Weights of a small encoder-decoder image transcriber: muon at rate 0.0086.
Rows from block 5 of the image encoder of a small encoder-decoder image transcriber, named by matrix and row number. Rows with one number belong to one channel. Each number is 500 + 40 x the weight over its row's rms, rounded and kept within 0 to 999. All counts start at 0. Numbers have three digits each.
After each channel's rows are labels from the 100 images, of 14848, where the channel reaches its highest value: "strongest on" is what is common among them. Only what is clearly more common there than usual is listed. The data: analogue clock faces.
# convs0: first 3x3 conv (encoder.blocks.5.convs.0.weight, 144x144x3x3, each kernel summed), inputs 108-143
# convs1: second 3x3 conv (encoder.blocks.5.convs.1.weight, 144x144x3x3, transposed, each kernel summed), outputs 108-143

convs0.24:458451558459628529480544531546479538449501491527438420541482494562506441512481517548438481483546465447512535
convs1.24:550506518545482458503505510483519446445485479431530465479520504416490487488509502483533489463524497598601471
strongest on: minute hand past 2; minutes: 10 to 14

convs0.121:483520467482486476561513484568421473519539521467474472470478436428521509479468522483437456547456469534488456
convs1.121:497562509550438501508469539559493500463460483460440473533525497440481493542515585510497532415466449451459469
strongest on: minute hand past 3; minutes: 15 to 19; minute hand past 9; minutes: 45 to 49

convs0.46:574567454496524438554453454517480572453447387468505475437583468572424483453446491598444506513498545447505454
convs1.46:546473502466540523611555585534543394470502494505477506511529549538528468485620574484562455556476499480569468
strongest on: hour 4

convs0.3:587512484540469489459531458469540454487466525485479437477541508452468490510481498502493519456511533482443423
convs1.3:441552514507417558543493490441459551465508467503593494510438468488434486485438484534505451487430491557446496
strongest on: minute hand past 12; minutes: 0 to 4; hour 7

convs0.13:500500549459429489495481524503588548539462528471539521452486491469555500566482497545484511507493537524502511
convs1.13:473460486477462452441491517573491472452538495459511469404515521468517462429505514522477506461496562513457438
strongest on: minute hand past 4; minutes: 20 to 24; minute hand past 9; minutes: 45 to 49

convs0.89:472480519502561437511523556545410555437525474525461499491468509559474460525498531481484461540495448522523512
convs1.89:533557501528485520464504504535508489473461536458592515419515462452544455501522520443501495464554503600525498
strongest on: minute hand past 6; minutes: 30 to 34; minute hand past 1; minutes: 5 to 9

convs0.126:570566569466503494520514516505505517504532466554451461469489478550429475499461478476531458485501541462471516
convs1.126:408461497460486567464548424502459591474486488492507489426575470452503476527456440529514543499465392529545490
strongest on: hour 6

convs0.107:504478423452537405507497496488502434559505425496492524539491553503410516444583483502513520529502523529579579
convs1.107:454526522536508462439459436467425524527452457489415561506517536501459528482538548461495484470447448412520527
strongest on: minute hand past 8; minutes: 40 to 44; minute hand past 11; minutes: 55 to 59

convs0.105:488445551520509487525499572560530427550475468507561503542482505529483422535469496539464483506460503392478478
convs1.105:583525460497520548571431461492514493492469532433532463459525465460487447458530540523472500524542531519507505
strongest on: minute hand past 10; minutes: 50 to 54; minute hand past 11; minutes: 55 to 59

convs0.55:439508518577546445513454538528452428533549495518481483455467490543462514449448514500502560444432448482537540
convs1.55:522454508460469539453496492539493533547435488498477503501506528413476453439521450444435471521455483416562461
strongest on: minute hand past 12; minutes: 0 to 4; minute hand past 7; minutes: 35 to 39

convs0.75:504492431481391599520469539503490453522405516580515477474527481518560589434497531447539511484469558501480474
convs1.75:500489501534534488479513485479473507493526494522441510533400517490483559509529422445556528549472396520481484
strongest on: minute hand past 1; minutes: 5 to 9; minute hand past 6; minutes: 30 to 34

convs0.14:507498499499586465496478480521521542465453458552463519522466504537505465510531460450476497484518543554541479
convs1.14:503487507577560524509494477566444449525510421515502471510505520515518616502501496498562601517466462473573462
strongest on: minute hand past 2; minutes: 10 to 14; minute hand past 9; minutes: 45 to 49

convs0.122:480479476514507463535457502522503555444469429419450501570515507421503455535580496496517537551491436524401412
convs1.122:485471519465510441530608552456584557510529565519489470495598473489461443550469491466466517495542492526484489
strongest on: hour 2; minute hand past 5; minutes: 25 to 29

convs0.127:539513557537499463526436495455528492462505447529503505551528493456513490531533506431455509442509455528462444
convs1.127:431474414487461502476478508506533540465554523484473445437450500467515511526489428506500539477476503442482483
strongest on: minute hand past 5; minutes: 25 to 29

convs0.134:545482489551508508405510563487498462458501464499494502466457510464490562523527525468477524571516521462474434
convs1.134:459460499458487521470457498517460514482523449492472576481514468500525508565451485489494480477546528464509519
strongest on: minute hand past 4; minutes: 20 to 24; minute hand past 8; minutes: 40 to 44

convs0.88:452569470446458466569490548490483572496480489449483481487485498553525474531458500429544466443526516480465504
convs1.88:555445517525505490447580541495549543525419473495498508512502498579433534397422422510421560523560465475457436
strongest on: hour 8; minute hand past 6; minutes: 30 to 34; minute hand past 5

convs0.18:458502486533424498502505440505509533528452486491469499463495443536516442471488492490524467547469541504395542
convs1.18:422522522410458486483471523505556567486510508501453548407468473448487509524472477520448552463464557489490484
strongest on: minute hand past 1; minutes: 5 to 9; minute hand past 2; minutes: 10 to 14

convs0.70:501464469454570489490466528533449527558541471469457493461486452514511532500488575493467493451450519516457461
convs1.70:492519506530466514538543555465506509480440512523488486507395513489532502488470505452576452461577466476466538
strongest on: minute hand past 3; minutes: 15 to 19; minute hand past 9; minutes: 45 to 49

convs0.139:544534500463451518544451501524426506476492493485541514507523482478579541453485495509570577467504519546429502
convs1.139:431489523462453454528490447502496550502541480542388461524475460461465493575470463506496446530485484502493468
strongest on: minute hand past 6; minutes: 30 to 34; minute hand past 1; minutes: 5 to 9

convs0.27:483496434464529476541482523590492488536451426477530551477505475514467509483556495550457475437464503516445398
convs1.27:571439528479512488499497502517449507498473534530485411516443557459497482445591564493522488529424533493447509
strongest on: four ticks; minute hand past 10; minutes: 50 to 54; minute hand past 9

convs0.54:409524441501554484473503449472501503485467457479465508473506505399438461409454486550470520565494490495551513
convs1.54:531466476499473487497521387495497558518529572494485567562556532585510522480493570510494468498466548496564465
strongest on: minute hand past 11; minutes: 55 to 59

convs0.28:515546503455511482476481428526505560452461363558485523482553471520548448421532530476404470515499526551600515
convs1.28:471457462485520493470434531517556452460434464421500531423507503588501526487476563568538533399499457515489566
strongest on: hour 4; minute hand past 5; minutes: 25 to 29

convs0.136:411473509498464522579495470464500537470443526543501485496455500499518516518608466453472532518485537549534535
convs1.136:443463538474534437499496472543524570551476523477582431482502515513467464482494446504455549514391405464478458
strongest on: hour 1; minute hand past 5; minutes: 25 to 29

convs0.9:500510454501464483444485387455452435494520525536521442508475444437595463468438444509511509493473517481523507
convs1.9:540529495545448536520478455541521520529477520478475546510459509444491495487517477530437477522415505504521459
strongest on: minute hand past 3; minutes: 15 to 19

convs0.129:507542543477468539520409420507470506516476444534509492410519529486499538434579513454479488438510559542500448
convs1.129:497451514479472463481492464545488543471501491476446538521461536476457503477508441477470526443493443505480517
strongest on: minute hand past 7; minutes: 35 to 39; minute hand past 2; minutes: 10 to 14

convs0.120:486545464527511505539461487519477432554459537532519506507476501486438461461435503472552494487418537384530395
convs1.120:563455491459519493568488536512500520540455486461491465491414514473506480525529471510444469537467502487518553
strongest on: minute hand past 2; minutes: 10 to 14

convs0.87:444492455486590520480439455509482531473535479466473461499491521555577463537393539485495485542499496517471584
convs1.87:529459474483485504511504486527493504513520510512445488491482488462505540454470546500476530490474508496520538
strongest on: minute hand past 3; minutes: 15 to 19; minute hand past 2; minutes: 10 to 14

convs0.4:526495503512409502481488440511500468474475475506482501442565460503507543554501529546410511496548509515491492
convs1.4:449501544531506518484453546412491521532455473537573496547486536529502475438527419503512521444444501498423531
strongest on: hour 4

convs0.123:498512512509470432521496468428529506484496459535419558522414504503497466468516527458456469476515525527496489
convs1.123:462549518594526550467511459567506514483479529484466486535433439472517579509511516490466538473473457513497492
strongest on: minute hand past 9; minutes: 45 to 49

convs0.132:516505505475392553522509504513476514529469517480557542524551560404473514526622475560521508454425507439570463
convs1.132:442517477441463476459513484433484545573494497490517461471493535483465459525504464445487462534469472419470453
strongest on: minute hand past 12; minutes: 0 to 4

convs0.137:468547466551434551512542478524531462469531502585466427507496520490519486463491508517494535532458479458485493
convs1.137:596557459552509487496490475452552386451463497412559548507541486550498526526508520526445543477502527500547562
strongest on: minute hand past 3; minutes: 15 to 19; minute hand past 2; minutes: 10 to 14

convs0.32:501497489504539539482594486508524502537523552453532506521469491545482494555501528514523576574504480488429571
convs1.32:506488499507523532513448465489545501552475497467490543490451546504473506508480526515517508564535533411409455
strongest on: minute hand past 4; minutes: 20 to 24; minute hand past 5; minutes: 25 to 29

convs0.97:519517487382511474470487530432570546463465457534435476434547512500471479477491548520575529510515528554496526
convs1.97:452492492511484445505507520449463564550550541521525525495455436512517450500453463529510475501491422506531487
strongest on: minute hand past 1; minutes: 5 to 9; hour 8

convs0.0:494420491509571561462536606470487519541507516499516503433518472543537551509501488490521515507482430476447518
convs1.0:484603469462424520482522451440499482479402453531604516527511532450513428452518497430553457478521532508449525
strongest on: minute hand past 10; minutes: 50 to 54; four ticks

convs0.103:536404482466443534431496468568497483508507499520441515433527508499539491578400439458523482514501471576501526
convs1.103:448521548447510546552484496451491457491535534444552525380584481530456464535534509465439502527534505502558456
strongest on: minute hand past 6; minutes: 30 to 34; minute hand past 1; minutes: 5 to 9

convs0.84:524479436469555444468527504466426463579524501502514479549445487497526413469559474427461462448525498524451540
convs1.84:510560477551516474544530488521489489503519484467444468525494509501429514511524536468468478458537483566451492
strongest on: minute hand past 9; minutes: 45 to 49

convs0.93:547504479414520527512599462587496481507399473466451499592493482533466479441513458519478537522520511522486511
convs1.93:454467524442517464575567576482523559441486452517451508493497462491511507470503516494492520486427501491432486
strongest on: hour 1; minute hand past 5; minutes: 25 to 29

convs0.37:513500465508509492459452511504456538471534476526476515521490459451515417445518531575505428470505522519463496
convs1.37:526559511485530583517484501548490538485497533453449513431480556486518509518524574489439499499520572482532457
strongest on: minute hand past 9; minutes: 45 to 49; minute hand past 8; minutes: 40 to 44

convs0.138:477555462562439494491507432496487468512493477515505505548583455476488418461476475559462503449531507502463500
convs1.138:557499526560527544474518417452472561452468542493527474484572515520526538551457571496463490434520489522505476
strongest on: hour 3; minute hand past 4; hour 9; minutes: 20 to 24

convs0.59:472478554437511522446507480476491498530512522579468554525472519429462444550548444463459446451551476541505447
convs1.59:488462533591500529489527443563446519467513538507472451489547471496517554505491547543504545530552474491532479
strongest on: minute hand past 8; minutes: 40 to 44; minute hand past 2; minutes: 10 to 14

convs0.26:512502488481564506503430476506475557552473383420543458457525483452567426510478493524442518532505480510568511
convs1.26:477458530551519457492531508552539536524446422572473484530506479498492482414505541467476543428527455509468534
strongest on: minute hand past 3; minutes: 15 to 19

convs0.131:515524485468525507531425468538490567485489411460468443507479424538571459460498570469457514525499496474416551
convs1.131:456461510443514489561504506510528481513489453523522478425474495470525521499496483518512532404511471561514517
strongest on: minute hand past 2; minutes: 10 to 14; minute hand past 7; minutes: 35 to 39

convs0.77:507522479418461577457481515433444525430479485521541445514477459508494529486545555535441498424467530504513528
convs1.77:456493480487504498438529579461471504489522553516523453497464569501508534487495503514507539573483535452460490
strongest on: minute hand past 7; minutes: 35 to 39; minute hand past 6; minutes: 30 to 34

convs0.96:519497510510552512509510425527480494555502455451432507497518432518548448517461499469480490524523415477449533
convs1.96:503469473494513547528480518559539427544471474498547529444466519506471532554580528549595512492478489490484468
strongest on: minute hand past 2; minutes: 10 to 14; minute hand past 8; minutes: 40 to 44

convs0.140:486500546448482503470471500518505538485485551490439466412479510508492604491449570505459508526530459545507448
convs1.140:505477539518502464450471530487432496471511490411509499413535521486466477483512561577432512527608480467509466
strongest on: minute hand past 2; minutes: 10 to 14; minute hand past 8; minutes: 40 to 44

convs0.101:546434523494465526483530583401489506466490496467435496448577499525506475514440486561585501496547464484471538
convs1.101:447508501479482523522445500441461489543455519560563447525558487507538459497481471501464485490501529537537530
strongest on: minute hand past 7; minutes: 35 to 39; minute hand past 6; minutes: 30 to 34

convs0.73:501474480414480496512498489558477538461540504475545425466560450478519501493439542575468518475451489528507560
convs1.73:547474519486500483491508573476500479542539510484502451469503571518519521497495559495521477453529440512508517
strongest on: minute hand past 2; minutes: 10 to 14; minute hand past 3; minutes: 15 to 19

convs0.20:511482477489408603471464389479458449465489527498482540486548469563471506502492505483512541527483435514502485
convs1.20:404497521455558485473472496409503447444505555500503509480528509514486507541518537475444511469546496457579429
strongest on: hour 3; minute hand past 7; minutes: 35 to 39; hour 9

convs0.52:537463482506506518496482446557434498501498468524535489402562489477534487449513465503432536464477529401527432
convs1.52:455474541460516473531503475474389535490445482525533464525426497527548549463479511511496497512485512531447493
strongest on: four ticks; minute hand past 4; minutes: 20 to 24; minute hand past 3

convs0.61:443552517463611464507484526510498410470559513516533450532485469483486516514476479538519498504473536528447456
convs1.61:540496555530435509479530529479471524555501482470486439532422474494535566447475444517463514513490576456439458
strongest on: minute hand past 4; minutes: 20 to 24

convs0.141:447541491493429501507458509447512564475479517510488504508557498440492434555533493579553503478465504482511541
convs1.141:463461517500552474465540515473466488521560488581481460489531506532488563488475509417436506512456481501536512
strongest on: hour 9; minute hand past 11; minutes: 55 to 59

convs0.43:511518499449532528514493498553477446520464525530523519477530465538553532509484513492561505467470502532473392
convs1.43:485470553524503444534499433451493527493533551490401447472431477533493538577439433497512452565467484450501450
strongest on: minute hand past 12; minutes: 0 to 4; minute hand past 1; minutes: 5 to 9

convs0.21:514450476458474463470500477449464528487574518393465516479482462502506547525508454466458498463555421495439488
convs1.21:441473586489511590468479457556471497510531503533466488493545600482509529477508475488474501515497538541446494
strongest on: minute hand past 12; minutes: 0 to 4

convs0.115:552490594477472471500479474455521433504510468451551472468482527468473510511565531501435483493511449524472587
convs1.115:539510512478472465535462526576460487476472507493554524476517568542468451422576499491433467480503523499432499
strongest on: four ticks; minute hand past 10; minutes: 50 to 54; minute hand past 8

convs0.128:444523494459548475526451483536467506531467514481482449473449458479528443492504486423427459493499536567487489
convs1.128:479523522520468465471508453568509533461477508505425465560478492459455547548548565488522479471525505548485438
strongest on: minute hand past 1; minutes: 5 to 9; minute hand past 9; minutes: 45 to 49

convs0.90:447497511461425479546511454447480571464446494614436497457517518585474529396490466476468485477461510525524474
convs1.90:538430500471487480448567486507500591493421500429557558413456494496512494513497481499486480458415430482558443
strongest on: minute hand past 7; minutes: 35 to 39

convs0.2:376482469522559510510486511416551469442433457455454462520503485521457412488528502496526493505473475476574499
convs1.2:415473514468518453450525500538524490508496542569492539486520515506508548466493468537476473522516520472521529
strongest on: minute hand past 11; minutes: 55 to 59; four ticks

convs0.71:495495557473553408534461539505495450526496461478482496424518431511497511483426531493456457513476479412518512
convs1.71:539528443517445516516504499552576537505480503479470452419486488421480436442553467470434503486580565502504464
strongest on: minute hand past 9; minutes: 45 to 49

convs0.104:408473459462548477498507462514551515503529555477453515494472517468441449501534502515510459504546536557524493
convs1.104:433506480515472439525559512491470567508499559523540482475611498532452566431499603504469492432400437420604504
strongest on: hour 9; minute hand past 4; minutes: 20 to 24

convs0.51:480535518514496528486467432438518496547462499525484512499474487516501453484477484462503466503516547470523485
convs1.51:504454435531499462490490461502526496417567496470505511518471489574478524489492488533511527451471458485518552
strongest on: minute hand past 5; minutes: 25 to 29

convs0.92:511497554466516494462503444530522444483442487469517461419458508462506469521465490463461494514453523486473516
convs1.92:563546478431462456574460511516510541522464531518523502539475471497518504447474467541482501498444408521456470
strongest on: hour 6

convs0.80:503535520540498552505476448520535398392521497475524494497531490461513586554567497541563553442449450439497444
convs1.80:484517470463466522564486467517528516505509495550579513539457508447526476555485496517495439519482472436501473
strongest on: minute hand past 2; minutes: 10 to 14

convs0.67:553502546547504439464452437583449508550542389456465493442558441541517519533516509595423507486450436527499455
convs1.67:442515490475525541513479529543514426502395412507536453465540572588516489465582604464499477477547501478487431
strongest on: minute hand past 10; minutes: 50 to 54; hour 9; hour 10

convs0.42:480457552477483528496579498512496503489513477488520477435513476425502525523489542515484516486523526518472546
convs1.42:478472487459482494466501504479460474426553486490496528464474543527450486478499555473548461508462526469457478
strongest on: minute hand past 2; minutes: 10 to 14

convs0.83:514543555583491539482480532594519511563526519471583461443559500549478420566457498544424478523458495504477464
convs1.83:570495493447472441500452550518483450545507488487506490461467448529529532486558578550497490484573464541537514
strongest on: minute hand past 1; minutes: 5 to 9; minute hand past 7; minutes: 35 to 39

convs0.34:588431492509591467527465470468500492438453463512437496440499493533503526503557540488527529440516500459464482
convs1.34:464509530506526551534519546559527500515541525636494481503507443505501561540493466496526510564578515528457466
strongest on: hour 2; hour 3; minute hand past 7; minutes: 35 to 39

convs0.49:431517518463441516496481482424531454540530491514556486377463490505566527598430515526497512489456510503497458
convs1.49:598451460475495445514452549532505495538515552485517484537503472514539447459451515575455477534537490465496527
strongest on: minute hand past 6; minutes: 30 to 34; minute hand past 2; minutes: 10 to 14

convs0.63:514571477572401418513480500451547453579484427553494495434450521473490471520527493474493529561480560429501486
convs1.63:593559519470502422566477452525475427464464484437521508569500462494477481532534454497580472493474485525471514
strongest on: minute hand past 7; minutes: 35 to 39; minute hand past 11; minutes: 55 to 59

convs0.6:495510505477642541500490459498540467553546513485505482515429508570463409446492512477440456510521467524497542
convs1.6:558548525514456510512538499531454455474520482564420459466477497420455494452574568485515486497435496572458433
strongest on: hour 12; minute hand past 9; minutes: 45 to 49

convs0.10:522473614477537461496501581526562584455566488550491500540439507460468505473524518455518494490524433508546470
convs1.10:433508447518493506481527473486497485498493479484535490435506521487466477506424485494510513414536513517482521
strongest on: minute hand past 3; minutes: 15 to 19

convs0.82:450507469434494503471497501527509551508506493500507509487447552545512453493496478448475451507471492553503515
convs1.82:564502517538525511517523428510419540512560549519458538538511439527494604449459524502545603466544420450561508
strongest on: hour 8; hour 3